A small CTC audio transcriber, trained from scratch: moe top_k.
Rows from block 7 of a small CTC audio transcriber, named by matrix and row number. Rows with one number within an expert belong to one neuron, the router's apart. Each number is 128 + 32 x the weight over its row's rms, rounded and kept within 0 to 255. All counts start at 0. Numbers have three digits each.
After each expert's rows are labels from the 100 clips, of 14976, where the router gives the expert most weight on average: "top examples" is what is common among them. Only what is clearly more common there than usual is listed. The data: strings of digits, spoken by a formant synthesiser in many voices. In brackets: how many of the 100, against the usual share in percent.
# router: router (model.blocks.7.mlp.router.weight, 64x256, trained with AdamW), inputs 128-255
# up: expert up (model.blocks.7.mlp.up, 64x64x256), inputs 128-255
# down: expert down (model.blocks.7.mlp.down, 64x256x64, transposed), outputs 128-255

# expert 29
router.29:082141147152125090132149136078113174135147167100090211102120069100103170124085169102122089153100082111100147111095111067173122148138138117109130176136113192159156099094126176216189097077109122156088103140178115094118066154155120107162106096133084097141166150167129112176163135162122148124147143155154100150111147142200135106163148109161127143147128144135082109100124171094099110141104
up.0:133178134139077123058130129159166143138173144083147179129146143134145081146202104119141071120070159099111157102147164175120147164113145081119141183166074166110164080056097110127085125147164084086138093098114129168137155152128130144092151090123094162102143081138099155140186158162103136106134152161153089157063182097096126155098077116105193142108155197127131164074128110150141156150097
down.0:165126103140114083125126121105163119127159116153088117075095114089144147153135096174109149131171131130107127164130107225164173140071111178136139160156123180074149131048122101195146132112143076061149107124153136125089102072147106100097073175200116155096124112087142166106110144109098159114166173075140123114104127076145142056063148072129127122162137121137118098112102172116100120102084
up.1:135122142088142162148154111133127146086093083177164141173082106126079161119141137197038075144161134143111139115149053194082143137111099091128111160081159133117121176110205062109130167102140105113185133093065139170153136141160089162113146167180113131116161111062084107172057123097104126132141113132145115137101125103137116087144075164128084141139153121148091179173182124155153115149110
down.1:086117129160137113110144129113153154191146100086130154125122112124134155123122090116116157091098145216126102129146104111144086155125143076150147151090111140151171152151107098092080123243153161131164163139150142104174055169113126107102082016085127041149110092188104132152133141051214113088132125125075146118104125147103119112130144177160157106119102167114151154102145089131173108120085
up.2:109112159099118147096142154127173107138141102139158146146126105124151120160121152156118187176174119113080101163109113068145164093092164129154123138087110091145189131167127170166132142124114129139171132111137137110086150110164199168127124119113122142062051058126136144130122149123152166126134143095080117119154122126139088091091124136167107116102144105100076161097138109088079148105141
down.2:112092099143065084076107146148137143148145159096119136141116128134143099146169151094097155105138122161088096140159114132148138137116096126076110135143141133164104142113148115103156087065108199131172146143158130134120113075108128110134089145127142112188071069149129199061131149137137136153094104154144185143145105131136149121105150131102099123107102051178133106093113152182168128155093
up.3:133129140065201076119145099124146171163149083134136149115160161122115120147139108135120172165133158106150122147113077056119136133120095122134150128100135137130157155105115140134132104165139175151140170095116130112092188142160160151123124074078118174089149135121141126120133064078115158126082121094103187123164166141142148171132050131181129108132106128099120162059091133168070154008101
down.3:125230155100140113157081173116095135189089113141153159111111157107095110121128111150061132136124147140117130109186160169150126102100125097103133119074117140125150072128116117132150116037150093172140126120100167182176104135139139148169129179180111135111094149094135110167131132155072189121141188125129077144170099119131069118177140057183116118072084118080095144106141122134103133099157
up.4:135128142062198129102112137143127174181139118160093122121101136137164132172171139121110162092171091119098154119121112068085148070106152111163106129149146117108056082141129058117109195121174129158149152135098102084106164104141193129180061178163118078152135092106117161085154116146121157149201164150086105104126165098130207166090153139114109100111120145140148118113168159132125111132137
down.4:103148148191164150108087131166136100097091118153174114168118138148073094164143117153175141124134140177139167154114102125143124108148096127114160105212106139113095122130085129089105169163148177120129112119184135101171183139113148182123097139120071168143119191071085165164134084081106089109102128098066104176149153140139164108136083104136205127155194181185154127127074154141111055169141
top examples: "four" (83 vs 26.6); number of digits: 5 (80 vs 19.8); first digit: four (37 vs 10.5); last digit: four (35 vs 9.6)

# expert 25
router.25:130130150181107127133162157086110112113107138095072160071125103135117176157135172132156121158180077104127148083150083096130123149166159111074141130129101167143115118179113136121171104145090158118094097111127141056178110148224103138162105116122145142115164110144122155136112096058122086141169107152103103145149094130111106063136192164112121170100098153152085167159126132142152185168096
up.0:105203038104120140138132167154110097103196114114107134128107165176157154147145108176197064158156162117103154170082120077081118158108123126115115085114120138157130159102124134104155102170134147154103101164105117120155148131107113092148093189127147165122105093129129102165055106143060060126083182110182114089159134107104149174128094090073100135198150116101072083141097138153172156132132
down.0:168107143139121102160114173104143119131178123134051131145090164121123126167157202082080120116129096105105124108190123209133178107091091070140179098077160129112118143116172119116085157179110098106105183118162147134164135151076193124156133151151211105113128202127092141144129132113184169142121106083119065131159125160143145071087087127110103141085096115099089116127175120139052066092135
up.1:108085130134106036086089140093112111183103137097186149191102159185113088132170155109145099147140117162181148104158117191180150085138171159166182173172115114117168104095106140123092160140147131142178115109129062116093122118153118115099067189119095140154155189121080155127079112102121113133099134159110133148126135095090127178095125096153098166117196086062122156153110187119173099079118
down.1:132103149142129121117118131192069146135140099116127093085166157098120100127132142111148131141125163126128143123106158138147088139118138166114128128093088142132158185147133135145157146203113109167138139135083163070107148132146091193160172125140157175128167121132130120139116078106123108145150151115096126130136039104121153207182096180092138117170141098142157105100179077185076168144113
up.2:065166158132136079085138093173132080086139174119130157142088156097095143167076136197181150167173103130210068123108118094140131134113126130104177110142094147130075080140173153129143134105139112146109138118123164159112171100158121171100059148132112103111144106158117104107100067101137098045113159099113109170149164126152082132170087185129116115121105133130141163177106133135176125125119
down.2:139100111107109117128141085092088142114101093124148174201147148068109110108163151120050136190141193142166118161139132095152094152134162071147125126108111125121139059098119116149165162093139097168015143141107128110146121151214174111140140192150142161122129117131159130105118209142140140171107150185180105102125209140093107138101161116166109152133096162158107111123131124150101167141107
up.3:140099139126097154181131191221069177135074161106096105129147132089166125102144113151159121065086150140107080182154171075108165101109163097172094123120122118117147130082160074140147080118138146116133063142135103111131096145104148152128089179122138181097080086192133126109214117093117053118119145142057146138131190177135141129083110122130102168119172122099140148108187131178110136101137
down.3:142185114098112082115120137122147075170150147083102163137144137101197098156165059130118094093171074064115157191116147139143069122105128169197105131137105081132101149130168118137152207065092144127050179144133069097098149138138125142121169180117174099170128112117165088139156117121194102161174101120133100106103129099143165088129221089130135149048157086104157119044139126123142155073142
up.4:038081182122113140150172122159127088147174162037086157098089120122122168195116129139150133093167099157096124114136131121082116091081168140157113155113121095098114165172107132113108142123142113130150105088088183100149117147192104089153081144149103063115153086137173179139130121090177101138150105110127135156052078093113186050156142111112123173085175086107111125174131071101105161124180
down.4:156139113103087109130135147140131103148107099197130074134135180088126091135122131145161120140096139124103094112155115109175146093107119105134129114117173143104135172131170078124083132113106094097143107137169159131121131151121091125064209135116142148149150070112128200132103035163097173172094140134163084097142114112160135090103165125160179087088141086222107154103149140164184095081154
top examples: "eight" (100 vs 25.8); number of digits: 5 (61 vs 19.8); first digit: eight (58 vs 9.8); last digit: eight (52 vs 10.2)

# expert 22
router.22:120164145119177104138175142122137104181183132174094102109116103146102112127101208117145099134153097147110081116123153167153125140092142147096154207152110139145138118140129166115144152083062091137166073113105168102120106209136089168152154102209055091155134132115145126089134147115141149099080229166142143154123049142159136101128130132188225108109082134115141048085121128090145180120179
up.0:104084089109103071105133079110143110130080134170152148117063141128094112160091171160094132101187177136103182146060082091144100113131151137068170138175128113104146127099152106151126099161110117142115125131143117125114138128132124145092144172105169125134129114152146162094113158128124065131145143087140133124109122118150131122133167114124125046152133173147103115148095114136254144066112
down.0:125148087125156121152154177125173119129126104102114142141177147115166129104175137105157125181138138166125123163167198123118124100203120151154117080170140099107098126155103154151111171131142146144148131116099128102146137144118130075183062135134183092123166157111124109092123129094160163101124161084122129130113153138135209152189089122100237107114091120126125112130093144137053188128122
up.1:168127135242123114185185144081127107090090080113135161125098155176140107157138122154133108157163155099101137128112113134127079118093145127044166100077150126106099091199128076150091142134164111056135172126158103095159136129141159131136128120130113101171114126105147164133100109161131119070106134097165107107169119176145212115126105127153054139105086199102049112179139109155115124164119
down.1:107129126204144137116079106056159085129078140109079085100148096118140094098138125169124166110118139120094129178105103160132118102172157103126153109173112128139180194218152098110092114067096089124094098112096121194174112145090155149118076074098123162136142141143088197108115120111047164130194115175139136182210106141134070181130138111151138178123116119099130175144108164117138177118154
up.2:129120175107153193097135122187157161131118049113097119140183061091118137206149094121176147064128155168159115150178138124174140154149136097053145110190108159116096124144167120135122114088168116142080139146146071087132109146141126151136149105092120099154168122129124177176137100083075141138066123098146133133081163162097089128087132103088149126143113104172159104130120140198097091081068
down.2:192218103116121110121132083111205177126125092102088138168188128100151172083134198086108173181128155121097108179142207073144128112128156115126067132135108182079093126095106132125130059151122152141140119192093102133097117204087140119112143088097085150053116167083167140133136149144119084113129145133143100125164169132068098144084146111134123120111168144090150131099167101147185182088117
up.3:128095127125112167112121183154116108113064101101142162146156120137171093162128112101147141077172118117083106116131142139147119081150162122128128101197157108190080141120127111054058149118134114145080141055144130132114131144128105115131169182113109153058166106119109095155137096046121112151235156149073109154110136143083123183148103126126138136099167104148117106193194076164159119097139
down.3:143169023101166091164106135140118170173156131103076165134143118123077154083141080131125126172074127162160152125077130086104127129123124056143129127154101122147118151129093123179165122104141155205127139198131101092172153185125182198126164096097094089131129081132095093123147101167198096142064089130159131120099168148154109150129148129132176103186155087167125118130138098118132149160095
up.4:104110126134118141138116129062083113150145073108110102134177126167102096197135105166137135148103120143091062139169156009133160126183135113149154149195136179153104105129155153172089133116137076115099039196192135159067156126150109111113132124106113098134117127145094070064157188114137167148149123138119145113171145167161146176131137130172114091105138129110113095166150136110151163142142
down.4:154183079139111132140135036124106122182146077074072134110160180166106168151115115143094137127137148092134163109161047143110120109136149131158161149067080164136143144158111119130139157173153115169028179114172140178097172063133162100116132137155134097119149134056150137081098156109151131097105137099146194149161178121125085135138091141148098084114061145162163109098139116130061167109117
top examples: "five" (53 vs 25.8); rumble (50 vs 12.8); first digit: five (46 vs 9.9); number of digits: 1 (45 vs 19.5)

# expert 3
router.3:126121168139119063091147110162154139149111145144093169129141155125094140126093182091070117097127095124081114147135167144138176133050143123143169182132079102101167113122101153134195120140099116091160116116152120117130111159134108087119071118172058110130117178179126129158148209165124100103127143165136097154077136171162079125157165116130147159105101160116105085058048160135124146121165
up.0:089172111094135106115075036140162081095105118158132196071076156146106155140165076128110188113131120163084167087194136090119091130152142128088157132107199196156116148129146086132138136075149151129092140114097088123122128072136161107098174141119133101144148145112117170150115095113219120098115122123073115134166139106161146081129155072193149113172118095112053164114155133156017109140091
down.0:154088112157112115173145170139129136162141084152090146140201116096131177116166110115101112143200102179117120098110148106129092159152098135117108187112074150149160163121140096144148108113133111151198113125142123137121157133100107150118076163172100171113127116082151159085064096152129161162090080142153086067125119175133074169043169118100167180153114113172110148162163127174116108184098
up.1:102080087056092063148110141159089091117146077132170139142083070159165109058113118102169160155191076079145101120123117138139090132183141102127117147154092106138076180150183135108136166146154120162090127101170145138108128102163168185146115120122145126128181123096132146195158172123102150151131114109142104150156179140099103132142123076094078166105074159132179161158164127102090148214094
down.1:056074109121102161123122123125199121115157115137096121143098144130109096112068126080151164173083158193127168107081143119120152106115145104178121068182187106147160117150110055131032113168134110161105134153117074146124139081074134160074125156091111076126176140114110128182072146150132106147156099165121147152095098114171124208151134147130169089144123139159134117140152130159129125105153
up.2:116135107133140120159144157104137096106080084163122110114127105142134124131165090051126153157167156134141159108149130091121090165127192071139144066159123071100151155126129100114116112178111139124092177103127096065214119102095091172103148158137126119128073072185077171128129085142064157150134078151108068111140088136125140116121201157151168132108097074202100191207122121205145152149107
down.2:141165142123107106106125083204094113154108104170136124136133072116070159152114138175205129125144123131142125074098183165124099136103141148148081195059105120166185078084081091115121146121108055168114124124102131169174137087121143198080088154077126137100104114174181122112148109103091103166124154130146127140109172114128103101108124142108160139163107102139113113143162105092120085192092
up.3:099030125125095126125115141142096202125094120074159068172109135144112052200182136156114109151135126140104155134085041134171147110148096139112097134172159142148162142113132126171092185160176116131094093152119101144105073126165092150108125125072148165176156139162108204101148152078112109112147134111180128113136098139133220140103119115137073058148127143124162144199058105097158110095107
down.3:095130157088129144093109097177140099146137130139099121159145138132164107138088115110107121064101142143126162116127213156163142118137113058196176106140111138069079043089134099133102150121150170153099159121137126100166133052114179160151152100129098076096117235119139065162129149121117125139096148105150198132140165149139103154109143156158168124127193111078160111158108124143142141126137
up.4:167126107054133086147125045169149155053113096156105148172187152197120092157175036154134111130191116140148099126118143093078147098127155186159145126109113159115154091157140089104127112102163091152156117189158129164091115149156115122144093121045166091120110113089123172087156136139160115093126179094174151111101055053066075084151109126131114145147142166133131083161115120186145100089104
down.4:129148143180088139069135127123095099123109133128151181115133120134124131217118109147061128153146117145103174123192134126150150102063172112108134093120137110142115134123071131150112181114184122142168137134109175113151154092137128134199129122168122138090137123255142108091144133151092159163102102088135180134143090100105097119146152118146099076103071111136169109148129119162099160092152
top examples: "six" (97 vs 26); "seven" (65 vs 26); number of digits: 5 (49 vs 19.8); last digit: six (39 vs 10)

# expert 15
router.15:114167099183136113167173118149126120132158146088090158109111096086114193143064170130070092100119093111116130090080175096108145161107131116143134156164109151101112163089114103177210089114077099111141160090111130107120131196174100155148112074147103076109189114159105108102103135120146166108126148122167134190144143150161166088166121163126193169104062202143138134098110129090130146127133
up.0:138145145104134107122139065131131206101147092154151146145126151172138112133128146130097193171163163124092162171148151160080106162102124145097091101150108137115136116097147088187115185128105127130138148127147083120091156085143100099131148142045129063050138113123091123127056140134145053100125165141177139102131177108050091179090145087124103126127153084189164123074159136136186098149129
down.0:170135115126151157134107120106163097085129145195130138097077141051140098083117134090088099163153136167143127144146117162157118124121108134127133180149134122119202147115153091164169175091120078088143185179110090122165070166083150092082146107170064088091132129119162113114088161167169175173110140126117150140078140082118024145064122100096080108088153130064106119092150145118142140147118
up.1:133121188126134106093105104091192112116082038133094139083101182090103124142163060097110144156116180126184146117150098133145105087123115118118129146161112171140130152163118130120121098137120176131166143093085134100089096181141090109122150151139152112104118135143106146160119141176163188136109139080103156162074078128108079147145193136114179079134160173141108125159120141225187064158117
down.1:123180143085099121100169157167139121109134127146165099140175177178117148138086142157172143092152148124101138114151129152110176134076176150106118165104127180029121122081153099174141121096109175129123104165123104125125119166163129091147088124111110195165110119118116097131104163129158069136122134144178183115138122119146124127121030134079085171207155097152145076099127127125110148062128
up.2:140139146107125149181086118139110157144109113106118141116042179129092119166153145117162100043176143130147155116152158114136167117110135071138085079135136081173153169142159123131122167173173100129125107127178110151092154106126123129154121174058099119086149100098170082094111143071107129119093118134122104051144116207100159196126184148167148073118124099139184125183086196151174088128118
down.2:162127138090147158114135081057184133076094146113148147170063136099128129101134153132139116173101178173087135085119093141144161143106169055170120166157131159118102129083140149116102113111134138152092135108111131195116141108165113154108143095161104121120124156146151164122160163094083169104134164121133099117108148118089107136118062190108202093127130150112090134173098184066095165146091
up.3:121121132119160145074108193112100133189126128145162108128149122087085108163120152078172136150130198139073130121039096111166153068095101112164113124160153099083120166118190154083121156136144162128160114070126119051066115107102112124125120087122120124093115118151117116125112095063112102170102129144119158113152167182118238186166162153128135151131133098108157164139141150042158112160123
down.3:091126112066136134102223100128202128114126183115127126106148117145104145083131136080191133110167101123132156103169140055119104130140132116084106135184152133110141032150110090105151121123102118096152146185160122144137116088138122166146181080131060130112092154142124137168161137125135117130081158068044090153153148179130064113132117158130132132118165150175150133125128093142106099076124
up.4:117092183055146088084157135180125116134104079156073182132120116164116145156165070166186127106153125129103146126151169102026139091151111137211113161076098137106102211108090112088138124108104109141118144125110124130128144064139082096117130131138205140112161115145178144105121150182138139071169180099104144040123160156088160156136045121118117054107140081124192117104098134158189124142136
down.4:133115147162106136112143079092177117153174176107168154093193111129144166043076123120045117115135132098119088097095145170147077125092106112086135199098160114096072104139119135143160094104143168112108104171148078122209129174148113099138147131130140073154061180145171087098088165125168178102131112139137119146128230146114087078152115085172166137147084165126059110112142129149086096124119
top examples: number of digits: 1 (92 vs 19.5); last digit: one (37 vs 9.8); muffled (low-pass) (35 vs 12.3); first digit: zero (35 vs 9.9)

# expert 8
router.8:120100131151155112140194151091121159146166175117055162143209088108113135121076168148102094141175081105047068110097179150134123155134164098134139167074066178168154079109106127135138097107084122147104129111121195103090081155174099133172129099126125090126123114132128096130175170136180138139141167155149132149145154101175158133198106133139189131138154197083104132068044151090113175108167
up.0:158074174052081195117104131147090113113147117175137176162107070143173114083147140109141139053136146116139138116171104115154156148151151151135150152077109091124172123144150150125115119107115102135116142115112149167152145138146167135135076141096113131104140166103127084157104157149091208126158089094149093111145163113167043150118222060119118116114129106131155114133165131074126062102067
down.0:095139143128122082086129176059153142125118058117162108132122137138170136163136156156123109180175200127101160131191119190136180107187154105117130153159113113104151117111085118092074140153169146129116149110133111130068166101083116100122121176100104066096128123110143150135163181073092166102172090157138087128110109083117097111178191118076124132138036139068145135166083147150102097129145
up.1:029132103134144125130181117135131123109119106129151124187116089167127094118128077090103116109140145141138109093118191171137150183119154088119080089124120107099138119112114115085105142158132134116128195091117193147080158089125167170157117156125192072157064116136115114141124131075166141064112134109175106178119177132162091129156118125158122109164118091156042089100122122120178071132165
down.1:076087187144150124111076116120177149132126159176148097116185072140116114127117135126087110165128085151117168156112089155064091133093133146151112111088168143118133107132112114118048091199092124064149129215115161149113157134153142126125146176167101140146164110129184153132151127134121110137136111138128170211149148134106113117097139142127127101125108151125137126128147140120154121136135
up.2:109199146156121147098126088045085137107102098167139135128176106148089121107099120092104063105073111127160125106137139147165084075131101141097066150100104161111127175171097104146111086148120151136143163111173147174169187143147106181109186119095076146129136091130206041107156088119086102152143103157166095100074079062146193105174136135166189137110163110158101151157125185065133166132171
down.2:142173129130112099138103118128114142190139118101168118148134127132122150136104098133172145081142135100105186176127151121060142108124116057115110093129125141154140120148167103175151123118148150156064124155096147109183100184146094117204093133136142197132134122128119142111098069113077118085148164129103121147171136123110057149164081140073119126082215122088168142118145129126104169081127
up.3:147038094121175164098089119108120156138095136074110115131141124119131106127172116113193115104086126134193106143137119144153111153109139116170165125101190043127157179159168154112118121115119164120148147092128103128181120135113150137113171091112104110128187083147099127133147173152168143093042096132078127135097211119152034116117123107181151112113169110121150172099177104134088126120150
down.3:119168110152128105107130163061147213152148127162172131158103076146107160105118165116095130106080171116137084213122185155195126135170153133111122115119148111147118079147108112146153143133068082138131152135150154135166114166103187058116144094179145114117141132114089112133158153148086135158142143119076207089104140152095095055143153144100034118163178131116063138129124117146129084156131
up.4:143097135106105118176193114089117123089122095120150139173144210154133105127171105230089151170172157124169133071088092088099079138157149121198172109063096111136174157077106163135043119098110148130110078109134070083105129099173115106099118131070127112142156116088126146124147108139141132123129116112142099083123187193115090156124145150088124162126117132091113128132092117134127075092138
down.4:117169130144078182114103088133165121101136114160153128134086208114171105150134095147073133153109151112109127066155129199148166114114145187175153134102136149113139211182156134231135144084161102127148181151131127137127091133113135137123100109087101120169083098157114121142101096114099128080145120104147170153102113127063079154126115088104070115078130141131113137139180147125100136145129
top examples: number of digits: 1 (90 vs 19.5); pink noise (32 vs 12); last digit: four (31 vs 9.6); first digit: four (29 vs 10.5)

# expert 18
router.18:137106161132121068167133150087106086165151161107072101098145148116073156094143157114136091096148099075076090150098088150129141094119092084145112153148121137139140142161108102158146039062092131131187103163096145066163083184189121097165110116136091105178096142141102121086109150133124125110108137151150185143100159133126158149139101116096157122121090114119137116097131136133147158085152
up.0:188044101101132192099083142159111130099102077151171105109100176152163121088107142095086166096132197173198098096103136103153115135162126099101125176155143077119123142131226151060093065141133147126100106143107147155106127138116133152121183182160130140120121083139095141120147144172126090132166107144169103122124144149067062170072096128121102047127144121199176133163151121057128104143099
down.0:154109068173148140105116141106130164135093178137164104143102127097143142191127114029094109125112130165153136095102092136107183111119191176098160152133073091151114106082142172119023108149199104124109145095131102183117111121114139086138138098095194168130097144160173127124090135158149116132084104145133184109033104165132119114169120138112112133149089173119162102149169110161135086092130
up.1:144095123072151154166122121113086190125179165117090107149189100109168089125150136144152095183027084142132107173171141105116100149104114117118106070157140091152147076118084123145132088109131097109132116167170105149108177112139112159119144150128121095096108143065092094105128156081141169124113107104077095149111079142110145149088046197155113119143173113148100122080120105144116123176140
down.1:107129155117139123145114075146189162110103113101116127068120147166175126114080074159083164128077107063104154085155165191153112105156142145132104133169159124154080154119103179095144136115088102136149081088129141049168137101154142099173168138079135107130133167161159138156115174113057064140092132164127112099108186168101080148102130149137095128141123163147091086142210146153101129107075
up.2:120122146176072110133110142150162153183141152081162162101101070160127145172176112138140153138147095147136124073147076085129153145163148096055147142131141175163102200172092109157146070152080104078143140185149170126167123175047085077116057135120182124152127123123104237125060140149114078089162092081143171147116083148118113082119117112160106187103078097146140108167143145188136100149110
down.2:137090116137092167057105136087192140153099133178164123183106121120136155176144148114101141121138186149107132193119127126112178147158075166178186114142149125108197196096189129097179119144152136106120132106159107141091100067091132065138105096100131154137134055133186109107114110107101108121120133166139194155121120121112128121151104102131128092135146115144169142118094100142111060101147
up.3:186150140106143101110106129128124103119184068112137085096121109121104148120161158171130131192081112094121087162175161101134171115120128132155137099091095135162119121139081123129189158170149154163090077129157149147156152125177136135141161109163165173133125072157133060072078122140164084089106150179163151128133109133071113126153040149078188147109132149142177084120102168097110190154133
down.3:133109101094122127129095148124121151161128079149132109128175123132138121143164125078149181104124114123171134133095110110137126097191155056158240104128120129187091117073168145121152112135193118079119136081112067146157104069111196109134124124102148119146165147042119150102215110150166170156093120157150142085140121056159126105136157142113063114167088076071115134141136116133108092101116
up.4:047114162177120169148124121163125112116121184080122140055104092116158131073180112054204152079110151134139109165093166129093164151165107135139127128093111098132054086138115145118164140162126135183159069077158137132120145142064143112110201108158169115123142109124196124171184146110136166116124119124097123150171118158150141149163141125169127171129174113115159091105086069129041101163078
down.4:106083139165137111073111153151131154154152087107154118089151171159087169120120100109136136133145158150136214136108173127114084098139117173089128124122159116088121138192138125112097177164163132098125112098118113093071146054099136078153176134187161060121117190071093157134101186143132087171148077123127152112134156125087091153058215110074111133070107090056142135077124111173152097102128
top examples: "three" (85 vs 26); number of digits: 5 (48 vs 19.8); last digit: three (39 vs 9.9); first digit: three (31 vs 9.8)

# expert 46
router.46:136132075138181135158177092066141125161136118154074157123176096096071155110095197142101072109165072102128115137133119112164132121142129108156135172107120149104151109092106141161153068093091100113117095128090158145157062180156119086142119096166125079118151067153118135144159141154146114132143129183189140102136113152145157092195118136127128122091067181107082070135080176093130132115137
up.0:128100082135158176144116203089095119088135116165132141138083166176145083120133092155119140198063124080065105112175133186078144155121168128170154154140185122167138106104120110099120128119130125115174129149168097117171146167124126092139084106032164112135128098130101128149080164170082131102108155057139105123161085138132082128116099153138144091128195141181155169140150149086091113123171
down.0:075096186118138145089149100103148075140096086100089146079172109110147121113158147066241163127115151105190090063099108209140144117102104126098204180087110082105140141093148121159133144103147157095101112127094150102100159118137054178144105178117124167134125122136070141161138108126166155144156130161116101123141122090123135122184130104131170149136132100078136116166080144209104118151125
up.1:102157120118157118133127139153173160098095158062210138121121103178149100221122095047137105187097125135080081109088078184137084086095158124110136089132119152109183139172059103094094151180141156147157126160103084175056181136086039126149120154058087098171105103124163159088118128110096175147196130145092121145086093140100157149142109145161132172145133113177124130151106147063113145147133
down.1:122087125182077148072128087139151134077106166106084119176104138110147144167184127097118125132154171150147157118160090059154116101141123101177122137100103161157131148167106104130111155098173110098119153089131087098126107165141111165100142118083148148135159175181090132091168150099151150091168148175136173160095138115103143076149160032121162152076059183114137180159173127122092111163162
up.2:095195130082093148081076164091172083114209145104127191147153171197092142139166092114137132155212127188072140109146147145194176104114109095167152115050123167129164167129117164082132171184123166182149176059117099114110134130192115146107129090077098122107115148112109083121118106137120148090173183134077143169102135075121156144088179129176141201114134118123141118147069154140150113108128
down.2:110164125079106143165187120107124028202157099126111185119106101122139137169222148123139143164090065087130086105180165130091107193156076144164185082091124166123140067111147128153092136180121102137058114110133136121156152163160050095120143109122091141091149111132169142139101130123078173139151079160127089094133108085105140075135117100150100092103110125084147108146171074095138103097139
up.3:132135095130051111120143177137066079150102105154130148143170162165133128176119102170145103135076193127143161139148134134119126141116104186171154101043117129151121171103086182101055116096096176166141089181100157180180155070103120117106151128183168159144091172158074132117062132176111129058152090095139141113118125148101094113153112087160121113138162125138140169115104158140144096147115
down.3:171130101111135160137150129154112145128170095112125101166131106158078056111166158145104101114140077097103174102143080155116112119157141189056096184133114145103178098118153145077120171140138111105137109101183128112110112103146094076130107143142170151120179121091179170149118156115094152124147194147133220142025137078104175083143131062144114150096114082071092147072127092159148116151121
up.4:137162105159156061153118173167138141115107101154154131090096167110107120103102122129205152177093115140130195140091136099151096132136111114122156097139151136135157173141104080158141150099124089107121121105151169104070081126116192108126107084128081113125141123087096098166130114194077098087102120093131151133122150147128141169118040181143195102143208139120140152170113123066131192126168
down.4:112146183142124106127169092096151165149155128103136182108152155143101123156113118091131093176134088076140071139117168135093126135107147098087219092161149129099111094115140183171099154099200142160137125152119125119146133076118083101130114064116207103112121142140119128164163205131097165125124164142150098144192162162135114116141109145138120176170113138064092115102089131106110114145142
top examples: number of digits: 1 (68 vs 19.5); "eight" (62 vs 25.8); last digit: eight (56 vs 10.2); first digit: eight (54 vs 9.8)